Weights of a small image captioner: encoder norm layernorm, encoder num experts 8.
Rows from block 7 of the image encoder of a small image captioner, named by matrix and row number. Rows with one number within an expert belong to one neuron, the router's apart. Each number is 128 + 32 x the weight over its row's rms, rounded and kept within 0 to 255. All counts start at 0. Numbers have three digits each.
After each expert's rows are labels from the 100 images, of 14848, where the router gives the expert most weight on average: "top examples" is what is common among them. Only what is clearly more common there than usual is listed. The data: made-up waving flags.
# router: router (encoder.blocks.7.mlp.router.weight, 8x128), inputs 86-127
# up: expert up (encoder.blocks.7.mlp.up, 8x128x128), inputs 86-127
# down: expert down (encoder.blocks.7.mlp.down, 8x128x128, transposed), outputs 86-127

# expert 7
router.7:154163191154111122076098087189149144127111077086061190147130164065117079134120118105082136124066193137120105096090075106194161
up.0:099133119113123097106129066144176126139141200109198147161153136114089177148110150088138137101103145172137145110175125134100098
down.0:103151067126053140120143127133134119148161191165127091125116161103156084161066183126193164158107153130145138110121161119114172
up.1:098142128123128134146120101218132093193106153157111202141071142156125123137090150133112162130097135117079103153100141127209161
down.1:103141139120107137112079083112128168108095076147130149136119128089132125131058149165148099170121152183139164129109161087071126
up.2:154131128130110189110134094108128125127108107145106114188122155141118054144180215143155068145100117138076080121097153081186112
down.2:126161104092172145125131094131150133147082119100155168199120146189124063143172153146120142086105104164137130147121165101089111
up.3:174146146106120093118139111128134157116156133144141172186209132103134141128167153142121154087082114130164167169171115088104146
down.3:117111142059034151115166155123139123078166151155121068146151135044198120157134081134133117122160190170109141166158154111111122
up.4:124120136175103094134097133146107121100164152116113116085116101162163116176106072053120184081136148106127141135109120094127151
down.4:154130106176158137127120126122139104140151158148081124137172088094166191120094149105191098141132119119189133047113165134151158
up.5:130134102121130161164181178136121168171090091091135106191097136095096109094179133083120149025145133100097120125121132147126099
down.5:142120083168129103183079105107103144130187121140096142159150139108112088150118098096108175092071133116107164120050130110095087
up.6:159152095111125095128140175129113090132122108088096093144132102102098076133097099111111075087117091144095135155134145162142155
down.6:123138086079168123070116112111146148092139132129116127158138161159096122111123119177176114121098161098142118141116125180093104
up.7:122149147176130161169084109113095154103102136174080140093134192134214099156098086115116075139137121181096095084148088044129146
down.7:164090122145125139160142128119158117133188161092191136093129093119100143131171188122176071128124127130136073146134120179136118
up.8:071140105086128100143193095147132156082132126158140107073113060116152094111171119105138086114197087130106135107105119149149163
down.8:085119160130091115168135082082163108132110175105133111046139129136131095139137128109137126175168165118107097131111142146163131
up.9:148125118107105161105091058107110119121167100121174139047123146163134145106075071077108130129085222152107131144147130038150119
down.9:154110119121141162130122192192155147175105165146153106129144085158116192133124207121194103130112124101188090091091141118151137
up.10:118103127131122066137099086087137160074127134171216134103142155128092159112168128107143102086099189138156118109163101060150109
down.10:102120123105084133156126139142104113155168211095147141114151166158158118137106094093178149136071131194154082177121151141127135
up.11:151185114147149112195119138103182107225178111106111138059124114161174103119109058186104163141110154104135134189105070129139111
down.11:158126167104206111118139139109149087123101089126097153143104130111167174110141115081177095147145112156125120087124160113150080
up.12:158114075116065219092148167177109101128087121130120080148138135203205106115114141147161177136155153090161154146127072074155139
down.12:100108110097173153128136143132158145100098140212112088111154067105143101134153124125083083143139102201101150125142095160123122
up.13:153159157169110127186108103147166180170179117064139137105109164133098074116153094121109151111084124119134170164096090141117102
down.13:128153097125088128104111124167127099144140155164084119153123103074185191170070175109166120161135164103188156124065130133143153
up.14:195158104112125146165169176161153168143131096065143117170079176125146139093158118057099146064133091041091139145128130116138122
down.14:100129069156150130179113109130038147112142103165102147165165088080154090106112045119101131113103126156167186144045087147127121
up.15:141133118167134179088089105165131110088087164103116134034126124124108149117060118168136116189135158107068114091139144104165121
down.15:104070115137128126143082183155129133176088131129169129026129114148139127190096147152168169187166142123182083113146162105125139
up.16:176116124094160113144177144145144138115141093106126125118115137141123144113132132106171119155134122031129135148145189090177126
down.16:120113135098175124170113165102104155181137156162146173084113125170095112098149098164110188131097093188092115091090135130095060
up.17:123161140071107182108104118182169093104138143153165104084102167131153145120155065120097120104178153148120113134155039080106201
down.17:158098179134154140141137088155154118116114140104098219076129132150095125120119193089110059173075118120099105143127106133186161
top examples: grey; many stripes

# expert 6
router.6:098161151136098125160130110104080148137135156095150046109053111151077108144086100129107136155150124162119149133158157138099102
up.50:108174121126152144079082100136086178133136115146160152117158129128125107089096130161081133113028169162140111122151147133173139
down.50:201126158152197133097126145152087104096092118105084157170110134071065206120052128081101141089146094105124130083136139098107139
up.51:175088126183134139191094150133131178148136143076161117105155126181148122101100135146087206131082162059139126106147066125151156
down.51:129109177113176121138137075121154126120108125122133106119094161149108140111175167141105065160118100135179094135132113153107119
up.52:175159127111152111127161129147176062118227095114174084129181117155162160162168089165130124089156170098096116154079098161133171
down.52:174122190125097153150122113111096142154155161131116094087047112164044118140177202122092100104089088169073084129126131143133126
up.53:173167121104106147088132136182135057122136098158099157070140190109166144105108040116175132129145151132110075090062117146163104
down.53:075128095119111128121119113175094178203139145187124103133134106085137116159102130099080145101131109097095100160147173112151152
up.54:055125093098145116126129068110096147202139153124197115098170134168114121120116156150133193163109152100108080139164125122130115
down.54:187165173175199084047096084132160146051130135098092110153112117140131169150120155134099097139172101090155116153153093137095111
up.55:139086121150145125255148136116109137141106120068177107153136132134124099103148121108135181144095100110119183163135152143123114
down.55:111104136152119137141138080156116158155155132077135109094114134177106070146158130148142070111172130149132115167151103134098136
up.56:105045143132129131139120128126174098140110145116141162049148099182105111160161102081106158164139147078158127197108149083092124
down.56:115150204085148148086180104131185183118139108084158134150148181113079165070158137083165107085130114105123125128154133137127105
up.57:135124089063089108112180124128141097124140087203098132150148100077163127137153138119172109100125125123117148141138178090127129
down.57:091180134120129103128201110100152186099118063116147091162181124120136085090116070093120110135139124150104156151169150161105099
up.58:138181140154162117130109126137116185114131131083084122110158095112143131135088069164129146115134209130172101107103088144148150
down.58:087147116124146176123141055091170154184129131137108158126124235128142155108125143122141141112058134143139107101083186123128119
up.59:137090077154160148101146109127105109134193130123151142124139062124156186081093138092061152028134089116116124142145115123119178
down.59:113121122128141105115173095089128056097112083148157153166140121094122143165149110112116139163189111182126140087136085202092158
up.60:130115116094123115195119123102121179110085137093152103160133166109122109085107172134130069125074108135096176121176165094149073
down.60:149097087143100138142123136126113142145178124122202085167134098132186054146122159127142178132116087110110123131165117102090133
up.61:129191100132086135101116196119164192099056122107134134164130119148141111111176094153081135106147188167167150131111051113107095
down.61:105097097131134150111126087097106126155136213127077096132133081138150126117158159136133160171126173141143113121102172099130103
up.62:113068124080152173178112129153172109116121135146134162096178134144139143085142141102146135092149132105127090150111157082172161
down.62:096130165033162151159111106141175109159145150083119101104143143165171096111129111090144106140199138084079116144076162108188156
up.63:132141099158095154138121152160102134148127110114123190124105195116156088173080082085125217138096118119093161154124084093137138
down.63:117148146072061196137115139133076152117115112122109129109109167081094135103115147058137109153065140189120141148148132115124151
up.64:115149111105137090172137115086097118189163114109121101086198147163132157168085124149138195165114179044101102127155117110125130
down.64:153155199151174116069063077166171139096120123083101112144123126153102149156107134131127079119136103092129090141169115124129112
up.65:104115095113085136151157147132076112180123098120120176078183160154101137096142111115126200115113114107124143137076147115125103
down.65:078140114102134173179143114175104203182123140117130135076146153172111095072157104110146162087103142112136119125096135126176100
up.66:084061087108073172078119116130161120128098136107150130146134140081121115106140124102153126067114107167080095117189133135138138
down.66:112156148126143156102157135115155184088184042129140115177101188101117159120138123142163141157120091153096150079160072201066151
up.67:157187124087137150152153122170094091124158090082103125088180134133131153112119123111127145071141174097146121117113120105194144
down.67:108157145090155165122153054137174176119142134139138101068118151149122118063158155145153106134114162116137057130106113118223081
top examples: yellow; plain field

# expert 0
router.0:153135090127116159167086192178163148143159159136098115113154100149132123147148115129161167094182154092102113089094115127135114
up.0:099064101133133093157163063134191105125152176056168108127094117142058070144122130140118105132141141128079146146166127172148115
down.0:104118139111147097124202075105150117106086096115106113109170111121091080129109130075189073111093120148125156118173166137148121
up.1:166135081119143132142102156131107144153140115094192091174102127194157158102148162132135153067138134098135150119117123092162084
down.1:207095144158095136129060175169079135121182101116147115107148149116095109108079127185108161170052105125102097099187089124122155
up.2:126134138180110125143149128135189140130243173132160141141103093128192104116143114152137087094105078164058059111141106156172171
down.2:096111098098150088107166099142153119113125125144073086144147080128166163129153153085172121099138124099122138080147178126176125
up.3:135171135105128115166119134150074165145135096100227117152108128166087128142169156136119139066105115118106145085112125079194071
down.3:226147097138126151113107155146105122117125111153116135114179142101149147114057170130125126156056125135163091108133123094111159
up.4:106130151152116106141143118102175121170086167207087092161123148114198161125161130105166111138198114126120094074092134116109107
down.4:134154176168113069128159124160162149156109133088129129171120115138089097163140203162069127129146164170082063113111082128187075
up.5:167113152124129104143094158137143105154132122150106121160094100158155137073140131085155103094218077154097102098093097188142104
down.5:132102172170127115117147119097134123173091174103130112135105119128090046118141192146123173127195110149091105063133097127158123
up.6:155071100120120126118156054070170083124137103063103133084112146119086146089132162129138085130133150154135076196157136142123144
down.6:066064120135161129133200115100124091089074124134106098135147095193134097096117091134182090154156117127109167113169131170152109
up.7:114132125121108122165135127179162094114123090163105123160093115086195170080133123082155107087224083160120110130129128111144130
down.7:163100206164089122072116140149157138151102165109112079130108148151112091133120157167132151165193171118086064113145083103187089
up.8:104118085110139100141078132134177154137149181137137161123127095130146113095171105170092127114118132137131109138196136140167157
down.8:115094192132157104133098119152157115133135142069160094151081138145066121159174138099113104092131056099065140135100174159124115
up.9:129157088107108139176117106155077142143123144116168127123139159145132104152124151096144184124082112128129171104132124083152098
down.9:146145107129134150110073150128130153095147094161158193093152167062128143146085090168100107156017131148150111118134155140099171
up.10:109156093129162134158109152159104113165152129089158110147115105105112128177131085090133108083197081157079114132097145159126112
down.10:161095124146118141073085132122152087147144148171126070095121141088119104181062158155117193179148122106097145143181124095123191
up.11:138141070161166135080110104101092148112116119065134144082152117176085131154091106155111167201155172103130125072137072162078110
down.11:126105117166149121132126118086133169136178133095169123104137156109124112184135094111117158099157110108151128099164113122046156
up.12:091081135117132119101107152123113192133149107076160121056109095151101128134157091167083216170125175086109130136168105144153103
down.12:106165077160160157118158117121085179101193147099100102184160182123140133133101040053151103047100126147181121126097153123053109
up.13:124158126086164136177108141150147096142160127120163097114096076114133125172134077086141091090217089146107102150085193128144123
down.13:142082132161117125079132124107168073175129162181132051127111098106131110188105184147124174177180150098117148115150104100132138
up.14:123150123109157124164108127152169134172167118101159093153111110113144128189172102081139112067211127119082094083113165137130106
down.14:155091167172089110096068130115160101142149161179153085124124125092126102183094193164127185173148131126095109121165137083140157
up.15:150121091143112140171118115138171146169168145085149087164123142181174140112099146118145138091146135109082160123125124120144134
down.15:132107162134083103108082161131149147132146092142134107067128113119082082126100143201122165195075115102109108095188107123152129
up.16:124168094081179129113073092120086146111111124112141165066143111154159154125149130081075162156098137129141112142168126121121103
down.16:117089170124095111120163144101146139122205102123094133102148151120081213186151099132165090130166145108170118126145198115064150
up.17:145167143124067140102143135143128111131163114181129142114132110068138138169145155112087115093121109140088116110141150097154183
down.17:097131163131127140090177139136161169099082143141027090101168112155146133134181197133126108119167146112103055077114141141185084
top examples: pink

# expert 3
router.3:123132093120132125113147106114100087133157097180131131170106089118241200118119183133108103086138138104131071150140132154151156
up.0:064110154116106144141147065157179135139122119131132129112110104118123101135185109094107158130160148156192163184133059155092133
down.0:149107121110109165135174163141132116134126103140105142073127161166145116137138137156146147139172091118134128086144127143092222
up.1:167160101101104176132144142128136098075103139133096114114085164119145119037148094143135114161118169190143187145109070118186072
down.1:167143153082115212126138142186058125095129111172050111118147132069115163109084154096096125071125147131138133168144114113137142
up.2:161136100112094170112187157170136141087121121107128108160129134096132130076183120166107109099153178177133125163161058115150092
down.2:127100139156146154106163132128091182083185150118104042109171138085139144116132145111095077098119099095176174142158138170111193
up.3:131165085139070115151066111144159048151142118147102179072060122139124103138073119127131144147132155177093116106084145113168115
down.3:116124080126052140171093126112088129179163093150155122136101175086128123199100154141187163153053152200154157113176141102059106
up.4:095067149054082140186142157111113125108149115117145106059129163137077125110119112137165118134166109144105144145169187084119114
down.4:113115145137143101115119070127071186081098084128085146113134117147137138077146156170150109168077115130172120135089133131169064
up.5:128124101160104137153123114152142053115090127157084175080124123185178132088114094106079169123157144138144101132105092080146129
down.5:137162122109152121136109123086110120123129069125124153204118161075134114128128087153115203097131164158168164081140180124101107
up.6:115157148134123169200152137119151128180105104094074157130092148120103103196148083145135181131123173130133157118097116125072110
down.6:153115139155137171117143141112147120104146093081106109107200202154158090132151089144173169088164135135098068100110111171123124
up.7:087144155125089133121163121098144129122101087107135147119112175100104122121111040116080133122116155213145136128092141158126109
down.7:088144143118089126101113104079060149119129076155082118085105155132152097125138152166114160133160164155147126079131107157082158
up.8:156145120155121138112168145150084093102098157101076165138102138137106102088096066095085094082128129155135173134095187091146120
down.8:160109171079130088104192122060161116145145099094100114124157188110132088154161068128149142127162158128094087094168181140133108
up.9:107152122132112089255079117132164183165140097092135141136088129109128096159181128101142118078083140150103099128116107120103093
down.9:130090150155141123168122078098164098147140102173130133073168165166123132105201143139123099184093114108100034129096118164162112
up.10:139143070122154174087127120094109121111125094163120137127106140173189106072118158197134112123142105146152112109100135136169119
down.10:122155127121131123101127117118155100105122145100113128215126108100092191105087138080108107112124174121163196103100150128118103
up.11:154086092141105116129164104135079101147099109094092151140118165130160104106068128068129160121177126125132076077162150110133179
down.11:117140192110152113086167085141180097142142118094093150145138130130098123127125122108154099109115181166143129081088149110131073
up.12:152070111138118113161134140134178049151167174173188088106162083179151164138147163154212114115195089114123150084136129070157165
down.12:096150124147102090170077150097110167183145114087158125152146161122094096129098121083170186151107091139128205069105136113107140
up.13:149107094134061107138120131191102072182138081095118152112102165161120088149030107124144149144162170168112152046142109157127229
down.13:118101146097082103131102150125131114174171138152112122114135104110187179162088143087225088145096133146140112124136113082143120
up.14:175128114148099142105165142143146125094143084109144134134120153158172123052110153105139106178135126177170229153119051112153129
down.14:118136134086123142136167139136080141067152092137110094092178101102131167147100090125087114124162121119180193205166088132090133
up.15:107080120120165124204055102126171129119133150140149146147116100166139112139089107100154109118115183146172126144076130121130063
down.15:058143124129141085206090079066121131124114128149160147156099155164202125112159133047153111130129127174113109135091116152114078
up.16:149124161122067136154103149132157099215162145105114127098136141118035129226139088119117205118124130145100155132162157103068172
down.16:177124168122132131124109116120119158074127103132034124098097151148144110113140106140124122169135127143136120133088088132137071
up.17:175138176088162173132157109181144121101079104073111142088133144186034067111117086118157091135130106135130119101095101148153125
down.17:136106143111135151159174154169132142112127153125121157070128143139084111124144138125078090085108120144087041104139109123130176
top examples: white; many stripes

# expert 4
router.4:148133094176160141147132205102107146099082167103102125086141147155125130169097089090079171110145130123138143097108101100095102
up.18:152187135137122145126139136114153163180204140069149111139139170131141105147123138185112159130099151112082130136188079161098133
down.18:155087094147093128112093131101089123144150185127162120153095162080155127105072136104069167127048138173099166171142111086144110
up.19:087149141125047143117103113100094105172143098157121075085230135151095164152094117117107118182139144103135094098175121103075137
down.19:073160112123051170107131131133058118171111085140047073126141116148118113129066169142168105170120180119111159149116086154113151
up.20:133103125149054063161070122115082139154183109116146114132155088107122140154134153120118152135125135168093056133183136057136090
down.20:097168125132124165112122159157105151121116102128136180078136117110116121135137120147133148110104136122152114134114143099163099
up.21:138138050150087122121141113180100065105171108147143112105122132100139143174186120108140153155175156146082094072126108057131155
down.21:130134139090125124095180159072090091114113080176084174128150123095119188086146144167116119182128187139142122168089119168134105
up.22:151112107139099121083143149152133148125113080118099127194120149086135125085166148119136115094162142188078150084128144187177149
down.22:127117101144117151129152149132103101132160144183113116193160139097173165130086146149092141165113116191115156139143107136105100
up.23:097083149113116103164067126075127210106133107145133119113161145120086166119142109184154146094159122115120127115188152104073090
down.23:100086152120050104150068122184089162169117155086166109111120118185120108122173164129105157167111102144121143137118189140122148
up.24:157120096105138141120119163149141151100206106104124086117071164134155093120138119212123155095137120098116164134191082118157156
down.24:183091136096137174085115148150122187067158128151118172124121164077133169086120054138113135076089123139122135123139088089106093
up.25:115080118127142136179123150172167169151149129102131142137144171115145064151146111149156148115167112117113177145156131166147131
down.25:161111148174141134113148173201157125155156179106125165145157144171156104158128111122118152105143112120123120103081155121135126
up.26:098090081093134127140168118139122197176115113099119105131142116098182134132081141098133158116119208118113050141131123142127128
down.26:081127127116117095102225126121150142152141100118132059198149110109128179132123174114119078091118120139098130178118098103065103
up.27:095109147116137194111138080122108096107091118154098138092101218168104134084145114151197187161191200185143137071144055197138130
down.27:090101151119103183096135111104138094092136134128112150151128197119131151103142082146105096156108123167068158120139147193103154
up.28:095147068080115166141137149115109189164113153151104113137116151149177068121108210143155161135098104127121144172167167113166145
down.28:200097138104124178066170169143106145121130095141088160112072181128132139102113091088120120116068127127135134169083131091108097
up.29:205130083130093162143131150183128119182101120139089121125144123101173110162122183146129116131125156108068104128121109072123173
down.29:096154126080194147108120107158106184133038064167121122152132113119145143121134176138110132151159111158175125154085130063155070
up.30:157134156114052168130110166216107168167153121115158101094142144119145103160116105068108191088093116147169070146135106094114124
down.30:162103146137166108168128138093159100130152096060160102149186134129126137167169117092156085074133126057086143103154156116111160
up.31:115180155156138169160106107135098119156068150063090176124083171131097095075034158074095103146151152185070129112095070164146129
down.31:124147120172163151122159096115153074164113138129114105178137117098135171104130193128129116143110080127119109122153143136185120
up.32:118086150125168160106083079105141169092169146141124076091098197171115138136159113213143184140166139077137085098160112110100073
down.32:109129178094083144060086077153124200094158123110142161102131176151135155079165119150106128134093118138113133115151119166112136
up.33:134138102097151135138138129079190114152170124086137126124145088088116129159173124145108153114148116148130090177191136179047124
down.33:152106167077098112162127151124146177057177123123116086110195148151099152078165131107083076124092102104130101183138138122084105
up.34:114145070136142132134197105094113148092167138127130101104121103149150105121138144188103124116101132148175146142151120085150116
down.34:154112202085134121106164115104141167077136094157116162095085131082091177103116121111143080103068130132112093101171097090142113
up.35:118195101196127080202122112145121095121115182115132181137133080102127117136166132122059121127095139200143138147136104122194107
down.35:141167180161167093170175147132159133192124162101131111126190081139107159142172170101082104134154038108067088123112162142161147
top examples: red; plain field

# expert 2
router.2:110121092129141154169115182109084111086146121205091130119137099164159124113151121197143168152135096105165193136100138122134100
up.50:120164076146108126109132077112168118139162120117106114116128154176151054115061163151179122132141156103125145158155125173125150
down.50:129080046141139101150087150111051161086100170200090125152100120123101143086092079132137159054117116154167162110130150077106106
up.51:102125114150117124094089129179131109143130170139142154086133150149140068155091106104156162132179135175095053106160123149146153
down.51:165143135109151200084164120084166139098099060163127145168106179136123168111198148130143126093159122082143131110141130122079116
up.52:147144177132155190120076150175139139095150122140098146122050162164107116145138090108090125112123080067120129182111146117132120
down.52:147105164173141148133058178116083154072141097112044152112087162165116178139088088121103118095098121106118074118058167149127140
up.53:056100112126145212146120139210111187131103105162119101183128121118121061140205191135109137080122047183084117120106140137166112
down.53:181141170118136152103147201127124102151155089099077192145141222111139162155105058098148155125100102152136119089098198148137139
up.54:133129149138084067157121125124145144133071106028194139130128181141062110133148096102141125149129205156111113122130119152116103
down.54:127100142097079054148083150137159165157118124091180104160138132167141130158179119134113154122158159092135145159120142117098103
up.55:071147177116053137052141127134126167136162129175128126108163156170111141134079123140132159180154130132160116136150134155095142
down.55:053105113182133110208094122097095153119104139146137194118103155128124126083140110118143139090172107136151111111135157143147100
up.56:098161139112068101086152120120142121145125118058110097090116120152087109155118145121120187129185141133135107092163104171125135
down.56:117008082127188140123124103126141148109093121201194158080136132105096125085150093168134120129133116105138114184142125110081096
up.57:128136180091083145056161133163133144136164140073147102093140153171080124128151109098088164078183152139114100132177108130153149
down.57:093051132103141097182121088105134104106105065151122172115095168130105119100163101130118093094139124136151125174099193121104108
up.58:150087155108116198089096161178046145150140145123118117113124158135119101140139113140092206116100142113095112121203142114116177
down.58:096116125096174117130126108144147173085110120183063169112108124179173119122184149158124104138149129083146099116087118117158104
up.59:130103103141079048115110124155163072165113130136177135060138062128141142142108150176145167163131163129169138178204055127114227
down.59:143122125146117128142101129156044158120099066160152111154117125130157102153141178101085175140161087184190119126140059101114145
up.60:181107110194142147121072161186142122136098106071121079145112156088104120153089156105155128131203085085135125105134128131094127
down.60:186076148166142116085148108082178120101128098172111165125090096087098151140093093111108125126137125132143104118173132099085094
up.61:129070083095171091150134102102111120141121161128174119119110166149073146107169126103170125090116115144138103152118149142119085
down.61:155152163158191163120126075141169113100074116127146145170102151132107158131158155125067083127106175096168083173094103102111123
up.62:151119132133102101140078126149088081100140154161147137106142082158151135128118115108043158091172110131083122128197115086151178
down.62:113122143106194130130158071099156147134050106113134180163081172171130078140183138071102122080151110093129123143110156122135084
up.63:107132144109068120146147168117123093133129130166117192135180147092146129205100129058186067185130130146101137103088154123158171
down.63:103140095082057131092133149181108154134125139178161148166129155068150121149095105089132110149101187240128134169162102147128140
up.64:087105081147093078117129129162136068112135177165114032140125072150095161134129065142132084106205171138123157132123128113099131
down.64:116061159101137147135126095137144107114133119107164179099113166100137141116139078092099127163119154078113093188182151099156117
up.65:156066190095111203174111079143120148134119089098131127154103166180135074129141201121149144099087141122110086132141099093189108
down.65:117121102137107131138165198134110064154108120136166098082124075126115135143127104177127171080190080114131115103099157124140157
up.66:132158124117048146095167127117093050121166102135157104098134113152130159152114127117077182178189143109107099163194120119103143
down.66:079132106163134134136146089113157181132135176111153194133109183130140118112221143112140135095082131119143097122115148152151112
up.67:070133120108145139065176101129117152096152109141086065141101140150110133098122082128139096081154140117170151155132155132131102
down.67:103084122192203134174125074076129116100106078137112169106063170112137146041137122119104083114064136112112096161170137099154099
top examples: white; plain field

# expert 1
router.1:121061153075171096113175117088182129146103143111222134130166157127060146075178143099201069159123058134145144153158197154084104
up.50:167117129113117147193121197134153127117084108137110174117127175158147151127149104128187168143168201114152115121078056134111082
down.50:215144109167153101102115170123135094117178129127089088153135110114136145192133114130131155124200148054126180095080117114085137
up.51:123076116143099131090118108150165097178129172144132124128124054124105135105132136129172152129129120166122068145174119134097115
down.51:123172150122141111109120071107140095094149125116148149105088176090159138139158114110113133172120114140073115098189029192167126
up.52:115145117189154146094136121141174163157118088165140159142148118166183089162156144104107112096147119159093060113095081158145169
down.52:103091183112127111184144117119141117090129167142163099079104092169092108089190096105121097139168171095134079163141104154147063
up.53:130151134074108123163113155095155126201118144160141107164115141147188153124144106077125126131115137070058078134134130115079153
down.53:091155185145139101041200078118169075143155147118166131083158135157137190177148134078074139127150079112065092129123089169146181
up.54:110118119147134149154159142130111085151122092131081104134191058160138147191102115142123136154180177124157085127124116116123131
down.54:134128179122068122137137126143139073201142104090176165097148153125099099164139153137203101187123131160070086133174135154164162
up.55:170135141076114147095103156128129090107122055117125116099175137108132139136077085097101129087134139124051111065139150089148174
down.55:108112122185114123086188160119126170088163109109092129125185145167096101162105113106089095129106097144149185090120123219099178
up.56:142128120128115140118154131136105116183142130110136077164126107121114132127150158137170176114104125134100090132102132160147168
down.56:137143143128183112077181096092155126096130104142156187129093146094090122144151146074091103120066032173125106150165130168142164
up.57:164187111123114134117123088117099126063098154118117131167125143146144124131069119099092106163119149129094136121166113095139141
down.57:124075105120172093177138136089166135076119092109217107098114115158086097127212141171133118127127091085153101171177098158122086
up.58:185102134126142124106110148158104109105231103126108114159155065124134160214084124087109132107124128054069111081138113065150156
down.58:097117101172090139123113130089059172166098099127121096113158149136107109160098151107125150184108094125133143133121174149136183
up.59:160153141136129163111110149189077132124181157158119127153138073117102139231098099126066166118093136120108103102091130087138110
down.59:092148078185081131192107185125077128126172170141131134100134127180155117187088060141093171110153151170149138125115135133096125
up.60:160160054150119133076112137187125152132136119105104125056210122135102135144089104182105118071083128159111145085102085137144151
down.60:093124135123115155164176122133087161128176160155070114088162152169104060137089120131102169134098119129094157119141134177144121
up.61:087117110093130134107091169100128119136105141215163088131152168158135100122108145188150116145173144182091147098122108151133135
down.61:082102071174166121141182109087111167109157129174180129107183097140085152126133131161091122085114101127146116090164111131131154
up.62:155150139134127106143155140107087162148137101140156127205139039098098121136110206132122105133090109130081133148110126164174162
down.62:118178148107089146111137094089152150128149134159150147156109180069149104157191160118136127177147116190122127086183142177117133
up.63:123133117141088118137130110153080077155146106126104072093255120192136161167099093124099150165144187074134094130133097102108148
down.63:166140097176069153133101198171078077182138095155079106153161123172139145164071167170150125126084140121142147109092128101123164
up.64:107099083091129142172145122175124120126120096123138121088138139143172112158139111098136142138180114098137118199119139114174122
down.64:171141096171180151060174169105111114138107107146053113163113149164113140080145130195121151092113169128124133082112125121167096
up.65:133076082174123151076143124141170053149147148146110143110154087083124144106122119108144146054126119176111086110117148123139166
down.65:088176169144161130113145065078126109096150121140130153091087197156112129139161125106093162159093081106074108106139047210170145
up.66:122136128127144104125127100129126119204162177123082126133112130164166092169136183131143138096109122103090134176084128120166104
down.66:149155110130146087097205136061091111094174115164166099161075098111131208152154126145049145087146124100172154177122090101103129
up.67:134100137094101125104121123109200088204122168154127111131126117143134152122142122083145175121123123108066076156158138129078142
down.67:112147172121147104084156103126133079120163170119161161070121152150129197166152122090065149123108084122054121123141069159155155
top examples: brown